A small segmentation model, trained from scratch: encoder widths [48, 96], muon at rate 0.0073.
Rows from block 11 of the encoder, named by matrix and row number. Rows with one number belong to one neuron. Each number is 128 + 32 x the weight over its row's rms, rounded and kept within 0 to 255. All counts start at 0. After the name is the row's rms in percent of the matrix's.
# gate: MLP gate (encoder.blocks.11.mlp.gate.weight, 256x96), inputs 0-47
# fc1: MLP up (encoder.blocks.11.mlp.fc1.weight, 256x96), inputs 0-47
# fc2: MLP down (encoder.blocks.11.mlp.fc2.weight, 96x256, transposed), outputs 0-47
gate.86 102 [103 123 152 101 133 210 148 121 162 129 185 144  88  73 179 117 149 181 143 107 159 131 112 123 119 123 168 178 157 101  86 143 125 131 110  69 157  69 198 180 121  82 104 152 154  90 200  88]
gate.87 108 [ 98 160 142  92 134 143 123 183 122  88 118 142  60 120  94 136 142 160 132  96 105 198 169 153  98 147 194 146 146 136 149 114 138 104 182  95 148 164 170 115 130  94 109 122 137 131 166  98]
gate.88 115 [136 131 148 154 123 173 160 151 148  89 169 134  82  97 162 109 146  21 155 107 114 175 173 197 171 110 186 125 106 125 148  51 125 115 137  94 169 103 141 145 113 132 124 153 114 166 147  94]
gate.89 125 [169 113 161 186 167 115 128 143 165 184  64 131 113 192 124 157  93 113 154 166  84 115 108 132 163  94 125 116 150 122 127 146 121 110 191 158 122 143 111  84 116  74 113 147 162 166 185 111]
gate.90 111 [143 101 118 158 107 178  64 131 111 167 104 166 122 104  76 144 149 108 115 138  99  76 115 116 101 136 165 149 152 157 130  88 179  83  82 167 144 134 132 104  99 122 126 158 124 165 133 151]
gate.91 085 [141  97 103 143 134  92 153 159 146 127 140 138  67 100 121 176 114 140 141 124 149 166 119 126  68 152 158 144 108 148  65 102 118 112 187  88 107 156 164 110 122  55  99 106 100  46 100 158]
gate.92 124 [140 100 117 199 106  95  98  98 157 120 135  82 100 140 117  79 131 122 190 102 108  88  66 133 147 125 158 178 128 135 176 136  62 113 119 139 186 126 139 107 125  90  61 170 156 144 157 126]
gate.93 122 [169 110 165 117 142 190 105 143 155 194  67 158 105 119 147 124 151 143 121 134  83 144 133 152 148 173 116 140 141  95 137 132 105 164  97 113 191 131  48 103 141 147 121 153 114 105 138 159]
gate.94 097 [123 191 139 178 100  90  77  52 121 132 137 138 152 160 208  98 148 126 122  71 134 175 159 139 134 115 180 100 109  94 141 128 167 148 111 141 159 124 132  99  91  92 135 105 143  80  97  86]
gate.95 117 [141 127 154 116 114  97 108 154  99 172 118 152  78  89 149 125 164 131 160 129  97  71  97  66 153 156  77 102 144 154 192 189 150 209 110 122  46 128 118 126 152 124 143 153 100 129 163 127]
gate.96 100 [136  97 144  94 139  96  93 149 151 157 148 153 150 114 147 129 167 140 159 191 100 109 177 106  68  97  85 123 147  98  38 131 109 144  43  41 140 117 170 176 141 112 131 127 162 139 148 109]
gate.97 019 [148 137 165 171 105 110  76 105 149 152 229 100  79 122 125  88 183 120 120 107  68 116 148 128 184 141  62 158 114 142 131 177 107 115  65  96 149 133 125  94 135 172 158 176 147 130 141 144]
gate.98 096 [102 130  88 133  94  71 112  76 101 139 148 134 102  97 129  89 133  98 201 117 154  63 171 140 112 146 146 144 160 141 184 138 127  64 173  94 186 119 109 122 132  59 106  51  76 175  99  96]
gate.99 100 [124 131 136 176 173 171 146  80 100 134 124 177 133 100 139 202 144 114  85 113 122 148 138 135 133 222  49 104 112  78  82  65 152 139 143 105  57 111  79 168 134 103 140 112  85 102 110 186]
gate.100 112 [129  71  98 158 152 138 147  81 120 145 144 135 129 170 134  90 167 141  75 101 115  70 124 118 133  97  99 131 120  88 134  44 120 110  98 177  86 128  31 123 117 192 123 126  82  89 137 151]
gate.101 085 [138 138  85 122 138 119  91 115 119 153 191 170 110 112 169 141 155 136  74 138 155  68  97 152 153 156 114 171 147 131 102 147 131 149 120 135 110 108 138 149 121 160 123  98  92 133 153 124]
gate.102 120 [120 111 126 118 136 161  97 164 199 120 181 160 120 179 150 111 148  73  81 130 151 110 142 121 121 153  83 120 102 176 129 173 114 141 168 119 118  79 141 110 121  90 160 160 183 132 181  85]
gate.103 099 [130 113 136 142 149  79 112 126 144 177 180 143 172 124 165 161 147 110 165 104  64 136 125 129 113 102 115 162 124 177 125 158 167 150 159  87 111 159  94 109 130 136 154 148 175 153 159 151]
gate.104 133 [117 133 167 142 122  94  98 137  90 138 104 177  87 192 149 117  79 159 143 137 117 162 173 109 147 113  91  86  66 171 146 179 145 133 160 117 136 121 131 118  96 142 148 166 162 146 131 106]
gate.105 098 [142  64 105 113 101 111 164 118 101  70 143 167  79 125  93 149  96 124 125 131 160 103 174 170 141 108 112  86 131  86  89 102 142  92  77  88 163  92 165 102 141  96 132 129  96  99 142 133]
gate.106 096 [ 95 129 132 192 166 143  89 131  81 171 117 142 127  96 172  80 148 108 149 109 119 165 172 102 106 108 137 140 134 173 112 145 133  97 157 129 121 144 109 203  99 168 149 142 125 194 103 186]
gate.107 115 [189  88 149 150 198 184 126 151 122 153 113 162 126 122  99 136 114  80 150 101 121  89 124 137 171 129 126 109 147  67 114 172 123 153 170 112 147  70 117 106 156 198 104 196  78 137 156  89]
gate.108 077 [ 97  81 138 119  52 169 128 175 119 198 107 121 133 109 182  81 134 177 170 114 145 138 122  90 149 131 152 164 154  74 129 111 153 179 118 127 125 162  83 134 141 126 132  95 108  87 166 105]
gate.109 157 [142 141 121 182 168 136 172 173 147 161  89 117 123 105  66 114  98 153 146 143 139 126 187 105 114  69 117 120 137 152 145 109 171 132  98 106 145 131  28 113 139 138 149  64 157 162 191 183]
gate.110 111 [190 127 129 110 131 103 123 108 160  99 180 119  52 134  49 145 186  92 133 138  53 164 148 135 184 136 102 121 112 148 144 148 140 165  87 152 103 152 153 107 123 123 140 104 106 109 155 115]
gate.111 115 [128 118 126 109 160 141 163 137  83 107  94  96 162 149 148 170 162 190 179 109 127 124 121 105 122 107 125 118 115 150 148 112 104 116 143 169 109 151  77 160  73 131 115 130  89 139 104 182]
gate.112 122 [117  87 154 174 108 145 138 155 155 196  62 164 110 135 103 123 114 124 128 121 173 101 128  83 123 127  80  87 179 158 123  79  98 140 159 151 113 156 180 133 129 122 139 182  87  99 172 116]
gate.113 104 [ 93 135 164 167 132 164 102  81  99 113 112 131 143  79 164 117 132 115 129 105 113 125 120 126 128 145  82 112 178 142 114 149 145 146 110 159  91  85  17 106 137  89 127 128 123 126  77 187]
gate.114 092 [ 52 115 159 140  87  31 126 134 113 107 163 152 102  98 141 164 151 153 157  80 131 155 142 108 144 161 152  52 127 104 161  77 104 180 165 146 146 114 107 128 120 118 101 134 117 106  52  94]
gate.115 113 [133 118 123 136 118 129 163 133 137 142 194 146 128 125 151 186  64 101 105 104  76 128 207 128 111 144 120  99 134  86  83  95 166 170 146 123 120 116 193 161 117  81 119 160 115 109 175 102]
gate.116 103 [ 96 114  93 142 157 100 102 143 111 199  38 124 116  87 149  99 117 132  91 192 136 109  74 156 106 121 114 122 105 163 125 180 184 122 151 180 117 158 116 132 162 146 189 134 127  90 122 145]
gate.117 040 [ 77 110  89 143  80 121  91 100 128 151 108 187 160 141 185  87 122 102 161 102 142 133 164 194 194 163  95 155 170 135 131 120 126 121 198  77 141 116 116  98 151 113 106 126 153 163  63 144]
gate.118 090 [121 134 134 121 127  84 140  87 118 116 122 133 115 128 170 134 128 177 132  99 134 111 162 132 159 153 186 106 127  89 136 127  93  86 174  97 121 101 129 103 157 116  99  85 132 180 131  14]
gate.119 108 [103  41 141 168 138 152 124  77 117 124 139  67 131 133 101 128 117 134  67 137 113 170 162 137 127 111 117  85 103 164  92 125 115 167 126 136 111 142 124 130  75  91 150 135 128  90 139 105]
gate.120 107 [126 141 108 140 146  90 122 111 147 145 167 172 149 149 152 144 124 127 146 150 126 140 191  89  78 124 111  76  86 137  86 113 189 105 100 144 112 107 126 144  96  96 110 137 105 147  90 120]
gate.121 109 [129  91 158 105 121 116  53 149 132 177  86 128 112  70 103 123 116 169  77 106 142 100  86 119 143  79 119 172 103 227 134 142 100 118 148  85 143 117 185 119  95 138 119 160 153 149 159  89]
gate.122 086 [131 152 103 137  92  93 118  82 136 134 168 131 171 129 169 101  89 125  58  86 180 139 133  87 129 117 140 137  96 144 138 200 162 136 121 137 128 117 101 135 114 158 106 106 186 118 127 124]
gate.123 059 [133  52  98  74 117 171  71 156 154 171 128 135  83 135 158 118 103 133 126 135 104 140 169 119 166 131 115 105  70 149 129 150 146 126 101 128 119  70 110 123 124 144 121 138 109  94 130  84]
gate.124 125 [148 123  79 151 125 142 132 126 156 120 138 127 103 142 150  80 111 141 110 116 144 155 168 151 133 115 133 133 103 171 141 139 103 197 150  99  83  97 163 165 128  91 147 111 138  88 145  94]
gate.125 104 [157  86 127 136 155 105 133 122 161  92 171 182 138  90  85 159 154 193 113 140  85  78 209 138 159 182 103 107 119 114 150 188 150 179 144 133 109 125 128 132  96 135 116 166 101 142 130 143]
gate.126 095 [162 194 118 139  99 166  86 160  79 153 189 107 101 105 161 164 105 138 117 140 108  93 151  85 150 120 169 183  92 158  96 133  83 105  41 143  75 172 110 113 144  49 125 125 102 146 163  96]
gate.127 049 [127 206  79 142 116 169 102  63 107 154  97 140  71 120 121 165 135  85 106  88 149 106 137 163  89 154 128 113 141 126 201  85 156 148  92 161  54 190 110 112 198 130 122 113 115  90  75 128]
gate.128 053 [ 70 151 153 108 102 144 149 114 175 182  65 113 107  97 158 147 143 118 150  92 128 123 138 164 149 129  96 139 131 173  95 148 108 103 236 193 162  98 110 113 153 167  81 186 122 126 183 138]
gate.129 124 [157 121 107 145 122 112 110 143 199 143 173 123 107 151 159 138 188 157 121 171 134 131 135 152 190 118 105 124 142 182 150 123 166 150 157 140 118 112 117 118 113 176 202 212 111  92 161 224]
gate.130 083 [140  51 125  94 162  54 124  94 152  70 168 174 123 113 108 123  97 133  80 145 112  86 130 147 138 108 117  71 105 151 140 131 110 140  82 136 165 151 175 134 107 157 156 154 105  81 111 148]
fc1.86 089 [122 133 126 149 124  65 120 115 112 120 104 163 120 100 158 114 183 152 158 121  91 176  93 144 156 187 132 132 145 144 110 113 166 114 231 122 172 169 132 125 121 198 168 174 155 163 154 143]
fc1.87 112 [110 107  99 116 186 180 162 169 107 144 133 167 150 132 124 177 122 101  93 105  95 226 196 165 112 134 133 123 145 145 118 123 131 161 141 150 125 115  76 118 133 104 144 165 132  99 140 153]
fc1.88 103 [115 193 137 112 123 162  67 116 141 149  98 131 101 180 133 139 100   0 166 155  99 106 135  32 135 104  78 157 176 112 142  96  91 147  90 135 117  97 127 112 101  96 119 132 111 122 147  92]
fc1.89 106 [124 139 149  99 163 127 154 151 127 149 106 195 180  83 168 172 115 116 131 139 108 123 183 169 126 106 148 168  94 125  82 132 123 109 217 122 119 186 116 167 138 142 169 134 134 198 128  72]
fc1.90 108 [109 116 171 138 104 140  94 154 112 116 110 127 217 128 174 104 106 147 113  72 146  98  59 114  94 188  77 132 121 207 179 110 161  60 161 127  87 142 164 164 141 116 159 147  91 112 142 133]
fc1.91 096 [143 142 114 153 142 145 170 130  75 111 121  97 145 121 136 143  70 146 103 108 157 124 120 113 153 107 134 145 164 122 208 127 134 170 116  79 144  80 184 141  97 143 165 102  57  69  92 133]
fc1.92 086 [104 147 166 125 146 147 134 137 130 143 116 121 124 129 142 147 150  99  81 125 150 108 209  73  97 145 104 122 130 177  89 115 186 148 108 126  49 115  92 130 147 123 202 125 120  49 153 128]
fc1.93 100 [179 107 155 141 147 144 131 120 120 160  59 143 159 114 151 126 123 135 128 122  89 117 135 192 188 173 138 142 142  52 144  81  90 156  78 110 131 144  83 120 155 132 107 130 136  84 138 159]
fc1.94 084 [163 133 160 147 138 144 123 135 210 156 152 130 115  76  93  88 133 127 106 138  89 101 121 157 136 113  60 171 123 123 130 175 109 124  55 109 126 152 117 133 115 118 112 193 213 117 157  88]
fc1.95 103 [114 129 124 142 145 157 149  99 145  82 162  97 118 185 108 169 105 115 138 121 152 164 161 178 117 125 163 130  97 105  71  50 102  93 149 162 142 147 154 148 117 113  69 100 154 146 140 138]
fc1.96 097 [110 123 140 123 121 122 129 177 139 121 105 181 180  97 141 146 124 138 154 164 124 158 151 130  54  96 118 135 127 160  97 136 128  72  81  43 109 119 129 179 125 118 133  78 134 141 113 147]
fc1.97 030 [161  31 148 130 120  68  97 168 120  83  73 185 159 177  82 145 116 140  96 149  86 109 163 113 104 149 141 154 102 108 129  74 144 135 146 156 124  85 145 120 172 129  86 152 141  76 181 136]
fc1.98 087 [155 161 148 103 158 139 117 192 105 123  83 141 189 115 188 108 133 113 109 102 141 132 100 165 172 148 133 107 181 103 126 145 113 207  58 131 140 102 130 132 181 173 161 139 107 138 127 111]
fc1.99 093 [119 141  87  88  85 125  98 124 130 132 106 149  81 171 170 163 138 138 100 138 124 218 147 140 129 130 130 107 147 159 104 168 149 107 110 136 102 173 170 114 120  86 162 122 115  98 136 107]
fc1.100 125 [147 135 129 129  83 139 118  88 125 155 125 126 123 101 180 146 109  98 105 132 138 159 144 204 157 182  88 134 139 131 132 175  65 134 103 173 130 112 122  79 161 116 175  58 122  92 118  48]
fc1.101 103 [126  90 189 139  94 100 131 102 119 140  62 116 156 104 120 163 128 135 191 134 125 147 118 199 113 133 136 118 145  75 150  95 154  66 118 120 139 121  97 100  84 134 139 168 162 158 119 124]
fc1.102 097 [136  97 117 144 114  78 102 116 134 128  26 147 161 170 109 100 147 156 138 178 139 171  89 171 160 111 151 141 145  94 124 127 125 176 116 183 128 134 112 130 148 150 103 161 146  60  97 117]
fc1.103 104 [121  89 128 137 147 178 159 149 140  58 138 108 112 139 132 126 112 104 132 191 140 142 130 117 136 129 204 157 138 115  86  86  83 102 157 185  83 136 113 150 112 132 150 157  92  76 116 166]
fc1.104 119 [ 90 115  86  93 150  71  97 189 117  91  71 157 140 111 159 119  74 135 122 139 110 113 162 104  96 127 164 137  60 165 115 121 148 163 161 114 159  96 132 124 130 184 113 177 188 142 108 129]
fc1.105 088 [165  97 143 147 141 168 187 119 114 113 142 154  71 126  77 151 113 148 123 144 148 103 197 144  99 105 100 100 161 131 106 130 130 103  58 105 144  81 151 127 124 105 134 115 112  97 111 122]
fc1.106 101 [ 96 146 133  72 122 138 131 181 118 159  89 116  97 109 139 159 188 155 198 131  73 113 193  66 102 192 160 136 198 162 183 127 160 100  62 129 124 139 139 159 124 141 109 103 161 183  93 128]
fc1.107 131 [133 143 108 148 168 110 132  97  88 122  96 136 199 255 180  76 138 132 115  95 149 124 127 106 150 162 124 105  81 138 101 144 169 152 162 102 154 113 102 140 134 129 163 151 102 108 132 147]
fc1.108 093 [114 141 114 132 148 119 130 107 104 128 132 163 111 103 135 159 148 131 110 123 181 130  80 158  99 130 133  77 102 167  91 140 113 113 174  83 112 152 176 156 129 109 140 163 121 209  63 197]
fc1.109 239 [119 132 136  88  49 144  63 123 156 134 133 172 142 125 143 145 142 109 122 167 119 106 145 125 128 144 191  93 113 111 130 101 119 129 124 136 130 154 151 136 173 126  83 232 153 126 146 129]
fc1.110 087 [ 96 154  87 159 117 147 120 107 123 181 101 112 171  62 177  59 139 118 123 116 158  32 142 177  99 132 136 135 129 123 112 125 110  40 154  96 137 139 141 141 128 123 118 117  95 146  87 151]
fc1.111 120 [161 111 157 125 147 119 110 108  88 163 162 154 158 188 117 134 114 161  97  95 137  97  98 152 112 165 133 105 158 101 150 125 172  80 108 148 168 127 158 140 135 166 130  80 134   6 152 111]
fc1.112 119 [152 146 120  97 141 111  98 160 128  34 167  82 129  83 134  89 150 150 135 122 107  96 124 195 164 120 187 144  96  78 154 180 124 110 101 130  93 116  92 165 150 125 104  67 160 210 129 103]
fc1.113 105 [145 124 133  59 172 133 124 116 113 129 132 168  46 173  82 148 159 119  93 154 137 188 156 203 139 121 139 128 151  85 106  54 126 126 157 159  80 160 175  78 150  78 162 117 122  75 164 136]
fc1.114 118 [ 90 147 126 144  91  95  93  89 110 131 135 148 182 134 252 120 131 114 137  94 106 159  75 152  94 131 155  73 173 123 144 109 133 137 151 120 121  98 134  93 129 149 135 133 154 128 129 137]
fc1.115 113 [ 79 112 138 121 116 115  87 103 112 165 122 171 118 168 153 140  93 125 113 141 103 139 193 177 105 130 157  77 132  43 114 134 127 174 124 137 128 134 142 151 139  78 101 171 144  76 129  73]
fc1.116 086 [154 144  82 176 104  69 118 106 134 150  77 124 133 117 150  99 121 105  63 134  91 161 102 150  96  79 201 100  96 174 139 146 173 174 106 111  93 141 101 188 188  76 198 172 113 131  84 140]
fc1.117 059 [115 117 166 154 130 181 131 144 109 136  89 118 156 118 163 108 147 116 154  89 169 187 195 184 148 154 138  47 138  85  88 183 141 120  59  99 103  98 119 113 151 182 138 121 151 162  80 128]
fc1.118 103 [149  99 144 111  87  95 159 123  99 150 127 149 178 196 217 127 154 149  86 181 136 196 149 135 102 151 176 137 115 189 119 145 135 134 129 100  94 112 149 129 102 117 155  92 138  80 106 135]
fc1.119 099 [169 105 109 113 146 134 138  99 136 167 125 138 189 142 121 102 147 109 108 166  86  71 103 136 117  97 104 172 115 124  77 103 146 180   6 161 115 117 153  98 115 161 176 189 131  74 147 116]
fc1.120 098 [116 157 100 103 107 127 125 136 128 160 101 198 191 154 182 152 143 172 120 124 118  99 124 125 151  91 179 110  94 117 146 128 184 121 118 122 183 119 160 196 135 132 128 149 146  99 127 110]
fc1.121 103 [158 130 118 123 136 129 130 157  83  68 171 143  81 103 128 145 141 139 139 132 111  57 178 107 114 198 144  79 105 128 160 103 121 105  96 169 126  93 159 121 136 109 114 121 101  97 128 136]
fc1.122 103 [159 161 140 111 126 124 129 101 111 154 157 115 107 105 133  81  82 131  38  86 125 219 135 147 119  87 137 133 156 165 124 126 151 193 168 170 161 123 119 122 144 141 130 101 151 140 104 114]
fc1.123 068 [148 117 129 134 126 180 132 174 144  79 137 158 199 129 174 175 120 146 168 186  83 139 133  93 161 106 160 156  83 122  69 135  92 154  65  62 129  52 139 104 174 159 161  96 122 115 104 139]
fc1.124 116 [156 155  46 123 125 177 155 100 169 151 142 128 110  63  71  99 100 112  91 162 115 110  88 128  88  93 153 107 141 111 124 116 181 184  96 129 101 126 140 162 170 104 152 130 154 123 146 161]
fc1.125 101 [183 113 127  73 147 148 125 138 126 105 173 202 142  73  91 159 128 130 114 144 100  63 140 127 119  90 100 149 130 100 135 152 107 135  26 125 106 127 126 139 135 169 130 170 135  63 151 127]
fc1.126 098 [140 132 157 116 106 102 109 196  82  95 140 103 123 116 126 124 144 153 124 143 106 112 152  55 140 180 132 141  91 117  71 158  65 115  37 141 140 168 128 105 125 106 129 133 119 129 157 127]
fc1.127 070 [155 182 140 142 133 159 141 114 103 162 139  91  69 178 103 122 135 109 142 108 117  91 104 143 142 111 108  82 111 208 144 135 169 195  90 145 124 179 129 100 135 115 102 149 165 161 126  74]
fc1.128 058 [117 158 104  99 126 128 135 110 138 178  82 117 160 115 209 111 130 140 162 149  94 112  91 138 161 152 129 118 152 160 116  60 120  90 231 232 184 150 124 122 122 149  79 115 111 107 109 118]
fc1.129 112 [130 120 122 146 106  89  80 168  89 172 122 160 109 188 153  98 104 105  67 123 148 125 113 169 151 143 150 116 156 135 147 160  92 195 155 141 116 138  99 130 114 123 153 174 124  80 115 171]
fc1.130 085 [115 115 160 129 133 167 135 112 117 116 193 134 110 112  97 106 103 135 124 121 149 146 149  97 121 153 101 125  93 144 156 102 122 175 185 116 134 112 141 118 124  77  91 105  54  85 163 135]
fc2.86 093 [155 166  80 107 111 110 131 157 122 146 125 185 105  99  99 150 161 130 117 190 133 158  70 135 144 137 134  95 100 139 181 158 106  70 145 142 194 153 130 100 136 133 113 145 152 165 117 123]
fc2.87 125 [137 138 188  96 135 177 135 187 122 212 113 117  81 104 155 109 126 135 115  99 116 119 134 161 133 162 121 120 168 154 104 122 152  73 104  36  74 113 146 118 131 149 128 117 115  94 116 190]
fc2.88 123 [106 109 145 140 196  97 184 167 109 133 147 111 154 135 116 124  96 150  91 128 111 176 151 114 113 141 157 106 156 110  93 135  75 181 104 180 163 125 109 120 130 150 141  94 183 140 153 111]
fc2.89 116 [107 116 107 180 115 141 135 108 140 108  94 142 121 117 119 103  90 121  94 171 171 123 113 162 119 165 170 204  36 117 170 111 134 103  73  89 144 123 105 188 147 151  80 161 107 133 107  69]
fc2.90 103 [ 75  72 138 144 176 128 149 128 121 161  96 163 113  84 205 105 131 119 185  78 124 169  58 106  65 146  83 151 127 149 171 126 184  59 132 108 112  78 110 115 205 146 111 130 141 156 140 122]
fc2.91 099 [115  65  93 180 177 165 113  98  86 158 122 109 143 106 126  92  48 130 193 105 126  98 153  76 205 181 117 199 155 169 116  82 176 132 128 136 132 107 125 150  89 112 149 145 155 113 159 164]
fc2.92 121 [ 88 140 133 109  76 152 128 193 140  84 132 163 111 109 166  96 151 135  83  91 143 108  90 148 148 169  95 147 120 171 148 106 116 128 111 112  62 143 142 118 145 137 146 104  55  74  83 173]
fc2.93 110 [144  88 205 150 152 192 114 147 125 129  73 107 162  70 134 103  93 127 171 164 200 125 170 121 184 183 130 136 161 131 136 160  95 128 144 162 123 136 111 110  82 140 103 112 150 136 140  98]
fc2.94 078 [166 187 158 184 179 168 113 124 201 104  83 109 100 117  75 130 127 124 108 100 148 161 178 134 144 117  70 135 135 111  88 136 126 125 104  88 108 136 143 179 151  92  99 156 176 134 132 172]
fc2.95 134 [108 104  89 103 104 120 122 130 138 110 122  82 148 160 181  83 129 161 108 129 121 166 117 143 127 120 105 101 101 102 130 134 119 101 160 173 130 153 119 173 125  94  98 147 149 144  29 107]
fc2.96 074 [103 135 117 155 142 117 105  92 143  98 142 105  45 151 126  86 153 146 109 188 109 118 157 118  34 194 156 169 100 123 113 106  83 101  98  59 108 130 112 127 172 128  88  87 150 128 140 139]
fc2.97 024 [130 134 192  95 139  16  92 115 136  79 148 123 180 150 133  96  97 132 129 121 111 174  65  89 129  71 147 173 143 148 106 123 155 129 108 131 124  58 112  85 101 103  80 169 108  99 103 137]
fc2.98 078 [102  81 100 112 170 182 115 127 117 117 119 139 134 112 100  91 127 123 161  87 165 176 156  98 193 204 145 128 117 128 109  86 130 188 139 163  72 115 127 124 125 184 166 172 139 100 113 107]
fc2.99 088 [105 136 144  94 107 150 143 124 170 171 114 146  94 117 117 166 141 145 130 107  93 105  59 134 121 220 137  45 116 127  74 135 150 124 116 167  62 136 111 119 141 150 139  84  73  89 110 156]
fc2.100 128 [189 139 134 152  57 128 164 137 136 166 132 129 121  87 141 168 195 125  46  78 162 115 105 133  80 193 125  88 116 151 119 101 184 133  86 146 106  98 144 115 191 163 139 113 127 142 113 115]
fc2.101 106 [129  71 209 193 156 120 152 123 135 106  87 119 120 176  89  83 103 152 184 164 117 117 136 133 100 161 126  88 156 145 121 116 157 118 109 135 150 104 132  89 122 100 157 162 138 108 141 121]
fc2.102 104 [145 146 201  85 106  11 139  94 133  83 105 103 102 116 128 114 129 102  99 146  92 134 127 138 195  89 186 155 127 136 103 144  79 167 148 144 124 117 134 131  99  73  97 216 130 114 102 123]
fc2.103 083 [164 192 144 189 122 163 134 137  75  70 132 121 161 173  97 118  82 130 123 138  89 131 128 116 177 137 159 140 135  89  61 168 143 180 147 112  72  89 149  80 112 152 158 164 115 108  78 129]
fc2.104 111 [138 175 139 149  91  94  66 108 151 122 126 100  78 150 160 164  75 156  98 235 106  79 161 135 158 110 151 148 163 186 120 113  93 140 126 173 179  86 132 135 158 201 143 161 133 106 159 103]
fc2.105 107 [162 123 134 131 189 185 146 105  89  96 152  94 148 182  67 137  88 124 138 174 138 132 153 140 187 153  93 100 128 102 130 125 125 170 120 150 130  64 139 126  94  55 140 121 136 102  55 121]
fc2.106 109 [128 155 147 157 155  86 154 132 156 145  84 142 122  85 159 114 145 125 170 127 118 169 175  53 103 170 145 144 164 138 143 149 123 135 106 106 110 120 137 167 100 147 138  72 126 101 199 178]
fc2.107 123 [ 91  95 107 102 171 152 163 150  85 156 104 149  94 143 104 104 117 119 246 139 108 137 104 146 185 113 149 115  97 136 110 158 110 149 123 136 166 150 114 132 112 152 108 168 108 147 169 138]
fc2.108 109 [179 162  95  86 116 131 124 129  92  96 143 147 129 142 186 134 190 112  57  94 152 115 113 141 171 154  88 111  72 148 143 158  89 101 142  92 147 196 112 145 105  87 109 108 179 133  50 120]
fc2.109 176 [119  93 108 133  98 116 160 128 116 164 117 118 192 138   0 137 104 136 141 133 109 171 117 124 137 145 123 115  93 134 137 104 146 144 131 133 144 120 105 111 143 138 105 153 144 155 185 102]
fc2.110 103 [117 131 161 134  90  83 156  97 140 151 131 107 102 107 160  86 170 135 131 109  79 102 127 153 144 206 128  89 113  70 186 123 116  98 153 172 127 125 135 147 171 100 121 146 123 141 142 126]
fc2.111 134 [156  65  99  88 118 130  97 139  93 145 158 125 141 128 126 179 114 137 137 225 140  96 107  89 123 150 113 131 160 115 138  90 215  87 114 184 132  75 141  89 172 154 128  59 128 141 123 103]
fc2.112 125 [161 130 143 144  91 105 129 123  93 126 185 120 140 200  65 110 187 134  51 140 115 114 106 152 127 138 160  82  25  77 153  87 126 131 100 150  95  92 110 110 130 179 110 110 121 127 115  85]
fc2.113 107 [154 155 149  96  85 156 161 169 137 163 127 115 151 132  95 158 150 141 127 132  84 147  90 142 128 181  92 145 195 111 127 125 172 153  73 118  77 120 163 117 148 149 143 106 109  78  98 162]
fc2.114 109 [139 118 104 108 137  88 145 114 115 166 156 156 102 119 165  93 141 121 143 131 112 155 123 138 118 138 206 129 127 113 141 154 105 118 134 216 129 169 130 121 121 186 163 100 103 111 117 108]
fc2.115 115 [115 162 179 139  97 101 132 134 129 151 120 164 101 156 153 133 112 129 111 118 134 150 137 187 147 132 182 140 162 111 114 166 112 104 146 135 115  75 138 110 126  74 169 153  76  78  83 150]
fc2.116 076 [125 197 112 161  95 133 119 157 120 198 111  76 175 154 191 127 104 129 133 185 107  98 166 148 128 145 127 103 138 136 101 112 157 217 114  84  32  98 131  99 139 143 132 182 138 138  70 112]
fc2.117 057 [125  97 117 159 175 238 128 112 142 132  71  99 108 129 124 144 158 133 176 123 126 149 194 186 120 213 134  63 133 111  91 101 137 156 120 134  97 159 123 165 165 143 140 130 122 132 134 147]
fc2.118 094 [132  94 100  65 136  80 105 115 109 159 122 150 191 161 179 118 189 127 139 112 138 130 113 145 154 128 208 148 114 140  71 137 112 132 113 180  83 166 125 131 127 119 161  74 108 113 111  65]
fc2.119 112 [128 133  61 158 110 138 107 142 111 143 117 146  90 125 114  80  37 118 120 138 129 138 142 130 147 157 168 185 147 141  88 138 179 222 110 111 112 130 143 106 122 188 146 223 117 135 117 170]
fc2.120 094 [ 90 116  85  94 108  88 132 127 166 119 132 135 113 129  95 134  78 132 206  79 119 115 120 140 157 166 149 137 111 164  81 147 156 103 112 141  71 110 143  85 176 103  97 170 100 114 145 139]
fc2.121 114 [130 187 102  92 113 114 115 162 123  43 160 152 129 131 147  99 109 142 141 117 136 104  97 149 147 197 106 147  93 125 104 147  97 175  68 166  43 118 120 153 151 107 177 126  58  84 122 150]
fc2.122 078 [173 103 133 139 120 181 152 122 120 113 106 151 121 140 201  93  89 148  69 159 144  95 140 161 180 148 128 134 103 136 145 163 168 108 123 150 149 114 130 156  70 113 114 128 136 146  81 123]
fc2.123 055 [ 46 127  93  75 146 129 128  71 152  50 135 120 111 150  89 141  69 138 172 142 116 135 133  93 115 140 164 181  90 131 105 125  84 145  80  51  85  74 107  83 160 149 126 130 129 100 137 120]
fc2.124 097 [100 185  66 124 134 150 128 143 125 104 111 143 122 133 247 121 106 129 134 112 158 112  96 148 155 100 102 164 163 144 202 167 110 166 123 113  61 104 132 126 185 100 137 149 149 119 135 124]
fc2.125 108 [174  99 158 172 155 129 138 143 155  21 166 155 159 121 145 112 162 144 119  85 160 138 142 173 156 124 135 170 121 142 167 101 125 164  73 101 134  76 122 162 130 141  87 202 135 105  66 129]
fc2.126 120 [102 137 170 113 157 142  85 136 154 106 118 109 109  59 122 138  84 106 153 102 117 104 171 122 130 110 164  83 136  88 125 131  98 186 115  97  81 155 111 121  74 132 148 106 109 123 183 136]
fc2.127 058 [129 127  66 134 107 204 135 118 110 165 103 103  82 137 178 159 196 124 159 157 117 173 186 141 119 140 111  71 134 110 112 135 154 202 136 148 120 198 137 110 172 104 106 101 161 160 107 127]
fc2.128 049 [146 128 126  78  92  71 149 165 114 194  78 157 125  99 160  93 128 147 153 171 113 143  51 140 221 105  99 141 108 104 122 161 128  66 161 234 154 155 134 107 100 137  72 102 106 152 163 133]
fc2.129 125 [188 112  99 111 206 146  99 168  90 124 109 141 110 179 174 156 215 127  77 124 119 144 173 103 160  63 109  98 135 134 123  67 101 156 167 126 157 142  89 142 103 131 113 121 106 143 115  78]
fc2.130 083 [116 172 106 161 104 167 152 152 110  64 215 102 119 127 142 125 110 145 104 162 136  74 103  99 167 117  42 125  91 122 191 122 137 134 124 111 138 112 118 106  96  58 119 106  51  94 154 119]